Rows from block 10 of a small multi-label image tagger, named by matrix and row number. Rows with one number belong to one neuron. Each number is 50 + 12 x the weight over its row's rms, rounded and kept within 0 to 99. All counts start at 0. After the name is the row's rms in percent of the matrix's.
After each neuron's rows are labels from the 100 images, of 14976, where the neuron reaches its highest value: "lies over" is the class under the peak; "place" is the part of the image that holds the peak. Only what is clearly more common there than usual is listed. The data: cartoon faces.
# fc1: MLP up (model.blocks.10.mlp.fc1.weight, 1536x256), inputs 192-255
# fc2: MLP down (model.blocks.10.mlp.fc2.weight, 256x1536, transposed), outputs 192-255

fc1.340 096:49 41 45 54 47 51 47 37 17 61 44 50 30 39 59 54 45 44 63 73 44 66 31 72 38 51 56 46 50 66 24 64 51 44 57 37 67 42 58 59 53 48 38 30 60 72 68 72 22 45 36 54 75 47 37 33 46 60 41 40 48 70 26 53
fc2.340 090:48 67 65 62 28 42 48 70 68 44 72 57 93 40 42 41 53 59 52 40 46 57 93 34 36 23 35 44 49 30 59 58 33 55 42 45 48 46 45 35 48 54 63 42 46 53 38 44 61 55 58 45 41 36 55 78 59 48 33 50 44 46 60 52
lies over: hat; hair
place: centre

fc1.731 096:46 44 44 68 63 41 72 73 57 45 63 32 64 53 48 42 49 55 55 67 63 50 39 32 49 63 39 38 39 54 53 64 40 35 79 38 66 42 55 50 42 75 44 59 56 42 52 46 52 58 46 34 69 47 47 55 63 59 30 37 52 42 52 45
fc2.731 102:53 48 40 31 62 47 45 42 31 47 46 67 45 51 37 66 44 50 54 49 47 52 35 57 53 54 22 45 50 61 46 69 32 36 47 15 49 63 51 67 55 51 73 46 53 30 41 41 55 40 52 72 52 50 35 47 38 55 33 73 39 52 50 58
lies over: backdrop
place: top centre

fc1.62 081:57 44 37 53 55 38 71 50 55 58 53 62 65 35 45 61 51 53 38 35 62 52 44 50 22 67 50 71 46 65 42 58 59 63 50 33 69 54 55 43 45 73 58 43 47 74 50 65 52 33 52 52 54 37 61 34 57 51 69 64 48 52 35 40
fc2.62 067:32 48 52 49 41 53 49 66 59 49 38 64 41 47 46 29 19 52 46 34 58 35 39 20 46 45 36 58 44 34 53 35 64 54 42 59 31 45 47 49 47 45 30 60 50 36 27 28 43 78 53 39 52 65 47 48 56 24 59 40 58 49 66 64
lies over: hair
place: bottom centre

fc1.179 115:59 60 48 61 72 45 27 56 47 43 59 58 59 46 43 65 55 54 47 47 59 51 48 53 47 31 66 51 55 60 54 41 35 53 51 46 45 49 49 72 52 57 56 45 63 49 66 50 29 59 52 48 43 64 55 44 60 53 50 63 48 47 66 51
fc2.179 110:64 70 42 46 52 63 54 31 49 45 64 52 40 48 52 60 66 35 52 35 51 68 44 48 67 70 59 52 54 55 62 44 53 59 38 35 60 58 64 53 63 47 55 47 50 58 71 37 51 56 53 36 54 54 54 57 72 32 65 33 47 51 59 34
lies over: backdrop
place: top centre

fc1.419 097:48 51 42 40 55 52 36 31 43 58 40 32 37 40 48 47 59 56 53 85 50 39 52 44 28 64 51 90 41 47 37 59 52 35 49 61 58 58 55 59 52 75 33 49 57 85 70 67 49 28 51 53 52 48 52 36 54 38 60 52 38 63 55 42
fc2.419 102:45 55 50 72 45 53 53 73 68 25 56 62 72 74 52 55 38 38 46 28 56 61 52 49 72 22 47 23 50 47 61 26 43 57 46 46 46 42 47 49 57 41 60 60 51 14 38 35 46 65 51 41 57 56 44 62 39 67 48 37 53 50 49 69
lies over: hair
place: centre

fc1.704 105:47 46 38 47 49 35 49 84 43 38 77 33 48 58 69 44 48 59 57 49 65 66 46 61 51 62 58 58 29 69 35 58 58 64 60 45 70 37 34 38 45 72 67 76 39 45 53 53 62 48 49 49 67 52 30 47 33 78 46 26 43 59 40 62
fc2.704 104:57 47 55 50 56 50 45 61 55 79 63 57 44 48 45 39 34 34 51 73 48 34 71 25 45 48 48 28 26 60 61 56 35 25 30 44 51 66 65 75 24 44 59 44 49 49 55 45 61 42 44 45 48 74 56 49 70 36 46 60 40 50 53 46
lies over: skin; hair
place: centre

fc1.10 100:63 77 78 53 52 56 39 82 36 58 59 53 26 62 61 58 57 53 58 52 43 41 56 59 58 52 67 40 74 62 50 32 58 45 34 45 59 50 60 67 34 33 40 39 34 51 47 68 42 57 52 57 65 60 52 51 55 63 53 43 38 42 61 49
fc2.10 106:47 52 58 51 31 26 56 58 72 34 56 56 58 48 49 56 41 45 43 32 52 53 29 46 49 31 51 39 72 20 61 45 41 62 46 37 40 60 42 48 57 46 63 58 52 33 60 45 68 54 48 26 42 45 69 85 45 65 53 49 79 46 46 56
lies over: skin
place: centre; middle right

fc1.100 097:48 78 48 55 37 48 51 32 53 28 47 43 51 38 41 65 46 55 52 35 49 57 56 54 51 56 38 68 63 48 47 46 38 48 54 51 62 68 52 58 38 88 41 49 52 66 62 51 34 53 40 57 64 56 64 64 43 41 49 65 71 38 66 67
fc2.100 091:52 19 46 75 53 60 49 55 43 72 70 47 42 54 64 42 85 34 48 62 53 75 39 65 54 52 70 35 39 60 63 33 60 61 45 50 49 52 50 36 62 47 70 42 44 58 47 50 72 44 54 18 59 48 47 57 58 63 46 28 35 50 44 13
lies over: hair
place: centre

fc1.617 097:26 51 52 35 54 41 66 83 43 80 55 57 62 42 45 43 45 30 55 50 42 44 51 59 57 53 38 61 56 43 36 39 72 55 36 62 60 56 71 56 30 51 39 52 50 53 57 47 50 44 44 38 62 28 57 16 54 38 55 46 44 56 76 50
fc2.617 088:38 48 32 49 22 67 46 27 52 28 29 45 37 62 62 54 55 43 55 75 51 42 39 39 46 39 43 55 19 40 69 48 56 57 67 46 40 55 28 39 48 52 51 36 45 64 31 39 71 43 49 54 35 47 53 73 38 48 47 66 58 49 37 33
lies over: clothes
place: bottom centre

fc1.559 103:53 24 38 36 62 54 44 57 40 46 33 42 35 57 61 40 42 47 42 66 46 53 49 84 53 75 62 40 51 50 46 63 40 44 47 48 53 57 43 87 28 60 55 48 50 52 70 66 39 52 51 53 71 71 63 42 51 59 24 58 46 58 38 56
fc2.559 098:59 53 61 57 53 44 52 50 53 41 60 66 53 31 26 34 55 45 52 42 52 56 40 26 58 39 37 60 53 64 55 30 45 61 63 53 61 37 57 63 58 51 34 49 49 32 51 49 47 43 47 68 32 46 36 73 50 52 48 59 64 49 49 41
lies over: hat; hair
place: centre

fc1.622 097:48 32 44 52 54 29 53 57 58 65 77 48 50 35 64 61 41 71 59 57 61 61 39 63 33 51 55 39 39 47 33 56 73 41 59 61 75 42 35 49 36 60 54 63 44 45 64 55 54 41 53 30 57 45 50 18 34 59 47 57 48 64 37 60
fc2.622 099:62 26 54 54 47 42 44 55 67 67 48 51 66 50 14 46 41 49 59 59 44 54 54 53 64 51 51 62 57 40 57 67 58 37 42 58 35 76 32 66 54 62 45 41 55 41 54 36 56 48 51 49 34 50 56 50 61 26 46 75 32 49 59 72
lies over: skin
place: centre

fc1.722 103:40 46 70 46 59 51 45 60 46 59 64 38 34 47 75 46 46 51 66 47 59 77 64 58 59 58 27 40 72 43 40 42 52 65 46 56 48 53 61 48 43 60 49 65 61 32 63 53 59 40 59 36 90 43 48 39 54 51 55 49 55 74 48 60
fc2.722 111:40 58 43 41 44 60 57 34 66 45 43 48 33 42 26 44 65 46 47 58 55 31 34 44 40 61 50 64 08 45 53 66 64 47 38 44 62 65 57 31 49 53 46 42 48 61 42 50 39 57 48 30 40 46 54 16 51 18 47 39 58 50 69 58
lies over: skin; hair
place: centre

fc1.159 098:58 60 67 48 57 52 32 68 51 51 56 66 51 41 52 40 52 77 41 59 46 49 48 53 28 40 59 56 38 54 43 53 38 48 42 56 51 25 41 52 56 47 47 44 57 56 63 75 39 57 57 46 52 45 33 38 42 54 44 55 38 50 66 73
fc2.159 093:48 76 62 29 43 51 53 44 55 42 61 39 60 40 68 56 52 51 46 43 47 42 43 32 68 45 34 38 56 34 65 52 59 78 54 30 29 58 62 55 50 51 35 61 46 54 58 58 34 39 51 55 55 16 72 53 63 56 57 54 86 46 44 40
lies over: skin; hair
place: centre

fc1.119 110:48 27 58 45 58 33 50 70 36 45 40 39 50 40 52 63 42 62 41 60 65 44 52 37 33 41 26 46 55 52 35 69 67 31 68 46 44 52 66 60 46 68 41 38 45 69 55 88 59 43 61 51 40 56 55 47 48 35 51 44 52 84 49 52
fc2.119 111:47 59 62 54 51 54 51 55 50 55 42 68 52 53 69 68 50 29 46 29 52 39 44 39 37 37 54 32 30 64 48 37 64 68 12 39 55 44 38 66 47 44 73 71 49 46 73 43 40 46 55 43 72 54 42 33 57 63 49 41 66 47 51 64
lies over: hair
place: bottom centre

fc1.741 108:31 56 44 58 45 49 55 34 50 39 69 73 50 46 55 40 29 53 65 44 42 55 61 37 45 46 30 74 37 68 47 60 66 34 54 41 49 54 47 40 62 82 47 64 47 52 41 54 43 53 42 48 46 42 41 87 52 45 54 63 52 60 65 49
fc2.741 113:44 67 50 39 57 60 48 53 65 18 52 50 52 44 44 47 33 42 42 46 50 48 36 65 53 61 57 39 50 35 35 58 63 42 46 47 46 66 52 71 46 47 19 75 53 36 61 43 48 70 55 68 62 54 47 45 27 43 43 54 45 50 57 60
lies over: backdrop
place: middle right; top right

fc1.689 095:41 59 52 51 54 40 53 64 41 53 52 55 67 46 47 65 45 35 44 43 26 66 45 50 58 35 53 70 57 31 44 51 60 54 64 43 64 52 47 51 64 61 40 43 21 68 37 44 72 50 36 60 54 51 60 60 17 36 64 44 19 38 42 55
fc2.689 090:45 55 61 45 55 48 53 43 43 38 35 41 51 60 51 76 53 44 44 51 47 51 33 68 49 63 63 49 34 58 41 23 69 71 37 64 67 31 48 57 38 37 39 40 52 51 82 69 37 55 54 51 59 37 39 33 22 66 35 50 69 48 34 44
lies over: hat
place: top centre

fc1.17 101:47 41 50 37 41 52 65 41 48 57 46 73 47 56 41 47 48 40 41 44 53 30 51 54 46 46 60 35 62 41 49 44 75 71 62 85 46 42 45 43 55 56 58 72 46 61 73 67 53 43 55 39 44 55 54 26 32 35 49 62 53 38 35 71
fc2.17 101:52 59 48 19 50 54 51 55 58 47 72 42 59 33 31 43 76 36 54 63 50 40 50 56 53 56 47 76 59 53 51 56 28 74 40 36 49 48 48 64 56 44 34 32 53 52 50 56 47 32 47 57 43 39 41 56 71 54 23 59 47 52 51 46
lies over: clothes
place: bottom centre

fc1.503 098:17 57 60 56 55 34 78 65 46 55 77 56 50 45 36 57 50 48 56 49 38 44 85 34 57 43 42 60 63 55 45 48 52 59 49 50 39 53 55 54 66 60 48 44 44 42 47 45 51 45 54 25 53 18 43 57 42 37 45 58 50 42 66 46
fc2.503 091:43 52 67 74 51 52 54 49 49 56 54 46 74 33 73 33 28 23 57 51 55 44 34 46 45 60 43 46 55 56 55 40 55 65 37 54 57 50 67 74 24 48 23 51 49 44 56 48 47 53 50 59 65 50 53 41 39 48 36 43 48 49 50 36
lies over: hat
place: top centre

fc1.463 098:45 37 59 49 37 33 37 49 51 64 52 51 38 49 75 61 38 69 60 47 61 54 37 50 51 42 68 59 62 43 43 66 61 49 56 61 46 54 45 53 42 36 54 44 39 51 60 61 45 51 40 51 42 34 46 39 50 53 33 23 66 49 64 77
fc2.463 112:55 43 52 74 58 74 46 50 53 43 64 34 43 30 34 26 63 44 52 60 47 77 50 44 23 55 41 47 40 56 60 47 38 55 68 33 58 62 57 26 37 52 43 53 50 39 28 33 54 50 50 50 49 42 60 55 52 49 63 52 72 52 33 35
lies over: clothes
place: bottom centre

fc1.173 100:59 37 42 46 72 56 67 40 50 75 49 76 51 52 47 47 38 65 64 27 36 47 56 52 48 46 47 44 46 64 56 46 58 86 58 49 35 47 56 42 59 71 58 59 42 61 47 47 61 48 57 37 47 40 47 57 64 47 48 45 64 53 60 45
fc2.173 111:40 63 47 52 38 49 51 61 57 63 56 58 49 46 60 51 53 38 46 80 52 51 36 57 58 72 48 40 36 30 46 50 42 46 47 51 52 36 57 66 31 51 41 60 49 32 43 55 55 61 48 61 43 50 58 32 31 57 34 72 43 47 46 57
lies over: hat
place: top centre

fc1.444 105:64 60 59 46 55 61 47 58 54 50 70 51 32 43 49 52 46 62 60 33 61 37 66 31 26 56 39 61 42 73 27 58 30 63 62 39 77 37 74 36 53 85 64 63 58 71 50 73 51 48 41 43 57 62 26 62 54 53 63 52 68 67 53 45
fc2.444 116:66 32 39 54 43 36 46 45 39 78 57 69 29 54 61 53 33 52 58 52 52 56 42 68 42 40 64 41 57 47 44 50 56 21 50 60 69 48 62 61 73 51 42 61 47 32 54 40 61 54 56 24 60 60 56 30 46 52 52 55 26 52 28 59
lies over: hair; skin
place: centre

fc1.109 103:31 68 70 48 49 44 47 57 45 56 62 54 44 58 33 42 52 55 52 55 49 44 87 29 67 38 41 68 70 62 58 44 31 42 51 53 39 52 64 66 54 51 59 47 45 43 53 43 48 39 52 46 47 38 20 67 65 41 49 48 44 47 74 42
fc2.109 105:36 38 43 68 48 43 49 59 71 44 58 54 73 55 56 39 35 58 51 44 57 47 40 46 23 54 51 41 31 31 56 54 48 56 39 49 62 49 26 52 41 56 49 58 46 47 39 46 59 52 48 43 43 59 69 46 40 47 54 54 44 50 37 66
lies over: skin
place: centre

fc1.761 103:56 48 54 52 32 59 50 40 45 59 57 56 45 33 52 36 43 61 49 75 20 83 76 68 52 61 52 55 44 58 60 35 52 55 39 64 41 36 69 82 27 53 47 58 55 48 54 38 56 39 57 42 44 43 54 60 48 54 44 56 58 48 73 52
fc2.761 109:51 47 72 45 48 34 53 63 35 37 49 40 47 55 58 63 60 53 45 39 44 44 65 61 42 47 52 54 59 66 51 61 33 40 60 70 63 51 45 57 63 52 50 37 53 38 58 58 70 44 51 44 79 45 41 47 39 45 33 51 26 52 37 27
lies over: skin; hair
place: bottom centre

fc1.436 105:44 50 57 59 70 30 48 61 49 48 70 53 62 58 47 61 42 56 45 48 37 57 64 45 58 44 41 50 59 47 49 57 36 51 54 54 65 50 52 70 54 69 53 43 36 61 67 46 54 54 44 48 65 54 39 49 46 55 40 43 38 49 63 68
fc2.436 069:76 49 66 56 52 46 52 50 33 65 28 43 32 55 53 48 35 47 53 61 49 61 65 79 57 75 60 70 55 47 58 58 55 33 50 65 82 58 69 61 35 46 28 47 52 50 61 54 46 61 49 50 70 38 55 41 49 52 45 54 37 49 36 54
lies over: hat
place: top centre

fc1.525 099:55 54 64 72 64 59 50 30 56 47 58 61 41 64 60 68 35 52 59 52 41 55 58 60 61 63 38 41 61 34 54 35 62 35 71 70 48 47 61 64 48 76 46 68 28 39 52 40 34 61 50 41 40 57 47 78 54 72 35 57 59 47 72 61
fc2.525 096:32 35 57 49 57 36 50 66 51 64 55 42 41 47 46 22 38 46 47 43 50 32 56 46 44 45 60 33 36 67 60 58 28 43 56 36 48 59 54 37 44 50 50 68 49 52 30 56 57 46 47 43 60 58 49 44 50 52 56 44 47 48 38 26
lies over: hair
place: centre

fc1.277 118:19 53 78 42 46 60 40 38 44 53 63 47 43 42 55 34 46 48 47 47 53 70 33 50 37 51 52 64 48 50 35 66 51 53 36 55 55 36 43 41 56 47 56 77 60 65 86 59 53 41 62 40 44 39 14 41 51 50 48 71 50 54 43 68
fc2.277 133:41 35 35 67 46 38 50 40 61 49 53 42 66 64 58 34 72 65 48 52 45 34 47 36 51 17 40 44 36 29 58 49 39 26 68 40 33 49 44 33 53 49 33 37 49 45 31 53 29 50 53 54 40 34 82 59 68 60 79 36 40 50 33 36
lies over: skin
place: centre

fc1.71 100:41 41 56 47 64 38 69 45 32 46 61 60 56 41 47 47 33 48 50 42 51 45 43 50 46 76 42 45 57 80 58 45 43 63 47 39 61 46 84 71 29 60 58 37 58 68 61 51 49 67 34 50 48 64 40 52 43 53 39 49 68 66 68 45
fc2.71 105:62 49 37 80 39 61 50 42 42 57 58 61 45 52 75 51 63 47 50 47 58 59 59 44 40 56 62 56 40 59 38 46 65 47 42 44 60 47 38 49 77 43 75 75 48 44 55 29 49 43 52 15 55 64 53 42 52 54 58 29 54 51 38 48
lies over: skin; hair
place: bottom centre

fc1.359 104:43 54 55 63 52 69 64 56 48 84 56 82 52 37 50 41 43 36 58 42 50 52 48 49 33 57 57 61 47 48 26 70 43 53 55 56 69 59 59 46 57 58 81 60 49 57 48 76 68 52 47 35 61 63 50 43 55 33 56 52 51 49 37 66
fc2.359 100:64 45 34 30 58 29 50 59 42 48 47 50 56 58 56 63 32 51 56 37 45 44 62 39 56 28 46 63 71 47 46 51 36 56 39 44 25 60 58 60 45 58 33 29 50 54 55 50 38 44 47 51 64 33 50 46 54 47 51 58 55 49 44 62
lies over: clothes
place: bottom centre

fc1.389 092:49 40 41 52 72 30 47 74 52 50 51 66 66 54 55 67 44 47 62 33 60 47 45 36 49 37 61 58 54 44 56 45 49 60 65 54 41 57 58 57 63 60 58 55 49 45 67 55 56 61 62 55 54 40 62 46 44 53 51 65 50 56 46 46
fc2.389 097:64 48 66 50 58 59 46 44 49 52 51 33 33 54 52 47 62 26 50 61 52 62 52 58 51 73 30 36 68 59 69 41 31 42 59 58 58 57 81 47 37 46 34 47 49 23 47 56 48 33 52 57 54 53 40 37 55 53 57 38 55 50 39 39
lies over: hat
place: top centre

fc1.708 093:58 45 71 50 38 41 38 62 62 66 69 44 68 53 46 55 64 52 49 65 48 55 59 57 52 53 51 74 39 38 09 77 40 50 39 55 75 53 44 36 59 57 70 53 41 42 56 54 43 47 46 40 51 43 43 34 47 52 60 39 33 59 59 57
fc2.708 086:60 61 63 43 54 37 55 56 33 49 40 38 56 45 49 68 27 52 47 49 49 58 72 43 64 51 56 49 77 50 48 40 57 56 60 46 33 46 91 60 45 46 51 50 51 72 50 40 56 70 47 73 57 67 42 54 46 33 52 45 48 48 61 29
lies over: hair; skin
place: centre

fc1.185 109:41 51 43 53 64 46 37 44 51 51 52 66 58 41 39 69 55 49 41 52 57 60 28 55 47 37 51 59 44 40 35 64 45 57 51 40 69 50 39 59 54 58 68 31 63 68 59 59 60 57 58 55 49 64 59 32 32 51 50 37 31 48 44 57
fc2.185 111:59 61 45 45 55 37 52 51 48 58 54 60 47 62 71 74 33 41 47 29 48 65 43 56 50 82 44 37 55 61 45 37 34 47 51 56 65 37 62 40 45 46 48 48 50 35 75 55 45 47 53 38 62 55 33 38 65 73 63 54 63 53 39 55
lies over: hat; hair
place: top centre

fc1.90 106:40 47 55 45 53 39 38 45 53 40 63 36 52 59 48 28 43 50 46 50 44 67 90 42 59 59 25 60 63 52 53 55 38 55 57 80 55 56 59 56 43 68 67 64 30 53 53 54 82 41 50 38 60 64 53 81 52 47 18 57 56 62 44 52
fc2.90 115:51 48 52 65 30 48 46 30 59 44 48 52 46 41 62 77 55 62 53 37 52 58 44 46 49 51 63 51 45 36 50 52 58 46 57 41 57 53 44 37 53 52 47 27 51 57 73 81 28 43 45 38 32 53 57 55 71 62 72 43 65 53 39 43
lies over: backdrop
place: top centre

fc1.331 100:41 39 38 49 57 48 52 68 42 64 30 50 56 55 52 43 55 51 49 56 55 42 62 59 42 56 48 48 73 52 35 28 43 72 61 56 69 43 57 59 53 51 36 38 65 55 49 60 70 46 64 47 77 44 58 38 44 49 61 33 53 48 37 50
fc2.331 098:34 37 59 38 45 50 58 39 46 58 53 50 35 45 65 57 39 56 51 55 51 43 33 59 61 46 78 40 34 43 54 67 76 55 46 41 56 47 33 62 57 52 36 73 49 51 59 33 24 54 52 50 50 32 68 27 43 42 41 65 51 50 44 54
lies over: skin
place: bottom centre

fc1.458 100:31 65 62 33 57 43 55 65 53 56 79 35 34 42 48 48 33 38 51 37 50 63 61 50 51 64 25 70 76 48 48 48 44 62 32 61 55 61 61 48 49 55 61 78 32 44 70 51 64 33 58 44 76 55 45 55 57 45 60 54 49 58 61 69
fc2.458 103:48 32 29 53 46 54 48 48 41 50 28 52 46 54 35 54 48 50 52 79 57 30 36 53 48 42 61 46 25 49 78 66 70 45 48 23 55 30 58 62 57 49 51 47 47 52 50 46 27 63 44 52 48 63 68 45 57 70 40 48 43 49 36 30
lies over: clothes
place: top centre

fc1.153 089:36 57 45 44 43 40 67 49 51 64 45 44 53 46 36 47 24 64 40 51 30 62 92 37 50 49 65 53 54 67 51 45 48 33 54 40 48 45 61 61 36 51 35 48 37 63 65 46 45 57 55 59 44 30 54 43 49 38 53 53 30 38 51 44
fc2.153 076:48 54 38 61 42 51 47 64 44 52 51 46 60 63 67 46 79 43 54 59 51 36 55 45 44 22 50 65 59 55 35 57 38 44 52 64 54 44 45 46 56 44 44 27 57 38 61 53 53 47 55 37 63 67 52 43 58 46 57 55 38 52 30 43
lies over: skin
place: centre

fc1.646 097:48 54 49 61 58 45 51 65 44 51 62 56 59 50 58 54 53 40 42 34 59 53 60 37 43 46 11 57 59 49 31 54 51 69 72 59 48 48 59 68 49 61 61 48 59 66 50 59 77 33 54 46 58 40 47 34 38 42 43 21 59 54 42 50
fc2.646 096:56 56 57 21 46 33 56 48 58 48 64 55 43 60 47 61 55 49 56 49 53 54 29 60 74 73 57 29 57 49 60 32 40 43 50 46 63 51 61 53 56 44 33 66 48 19 71 36 28 66 50 34 66 48 37 30 56 60 50 58 49 50 54 51
lies over: hat
place: top centre

fc1.105 108:57 50 63 45 51 35 55 69 52 63 49 38 43 41 47 77 27 40 61 44 23 58 49 83 36 61 62 88 55 50 22 62 57 53 36 63 81 52 48 49 42 68 52 49 22 30 81 56 42 55 38 45 43 46 46 31 33 52 44 54 43 48 56 63
fc2.105 103:57 57 12 35 51 57 45 70 36 53 52 51 57 55 62 45 34 59 58 46 47 66 47 39 76 46 68 48 60 48 46 53 52 45 51 38 36 61 48 53 50 50 61 82 50 69 46 27 46 45 48 74 52 68 52 40 69 45 70 58 47 52 44 68
lies over: skin; hair
place: centre

fc1.114 103:46 52 44 67 73 39 43 52 50 41 47 37 63 58 61 45 63 65 56 58 63 67 43 64 59 58 46 51 58 72 64 45 43 46 35 43 58 56 47 70 35 52 53 32 30 34 57 49 48 49 46 68 50 50 45 68 62 68 08 46 54 52 57 69
fc2.114 085:44 74 43 34 43 56 52 14 69 32 41 54 24 46 39 52 57 45 54 34 51 57 57 34 25 45 51 61 61 55 75 48 63 46 71 44 41 49 28 27 75 59 28 58 51 58 51 47 23 56 56 30 33 34 55 38 53 32 60 64 38 47 50 45
lies over: hat; hair
place: centre

fc1.242 097:43 62 71 62 58 39 69 59 19 56 47 50 62 60 61 59 34 39 28 54 46 68 68 50 64 57 42 48 55 54 21 54 23 56 50 53 48 35 65 70 26 49 66 59 44 52 46 71 56 49 56 46 57 44 46 58 36 56 37 44 70 50 50 60
fc2.242 080:34 57 41 73 42 39 49 56 85 40 56 67 46 62 51 49 56 60 50 37 50 56 55 54 47 34 51 43 42 50 62 24 44 29 37 81 56 36 35 35 60 52 54 73 52 13 54 26 70 54 49 51 45 66 45 48 49 69 57 60 37 51 27 61
lies over: hair
place: centre

fc1.78 105:56 67 60 53 39 58 35 31 54 35 51 48 39 46 70 68 31 56 56 47 52 73 60 36 61 67 46 41 52 43 47 57 52 44 65 51 44 51 53 54 51 63 48 60 45 58 58 49 38 55 45 53 56 69 57 59 65 43 54 45 67 53 71 72
fc2.78 101:50 37 52 55 41 38 53 63 43 71 62 52 61 39 61 32 58 64 56 41 48 53 56 50 35 38 56 41 39 60 57 54 48 54 63 32 59 56 61 29 58 56 59 41 49 62 27 39 59 58 47 27 40 26 54 53 39 60 54 62 38 51 36 29
lies over: hair; hat
place: centre

fc1.636 107:42 54 67 39 55 51 55 47 34 59 53 54 40 37 49 65 36 42 48 51 52 62 52 65 40 67 37 89 61 65 59 57 55 67 48 49 45 30 72 51 45 68 61 60 35 61 55 57 58 57 61 58 43 41 33 43 46 44 40 49 44 38 54 54
fc2.636 098:40 49 54 45 38 63 50 53 57 52 36 40 37 50 34 33 48 51 45 39 50 60 37 37 47 43 52 49 47 71 59 43 30 32 47 60 62 41 49 63 61 48 51 51 52 32 66 54 45 45 45 40 60 77 41 62 56 33 65 45 61 52 38 42
lies over: skin; hair
place: centre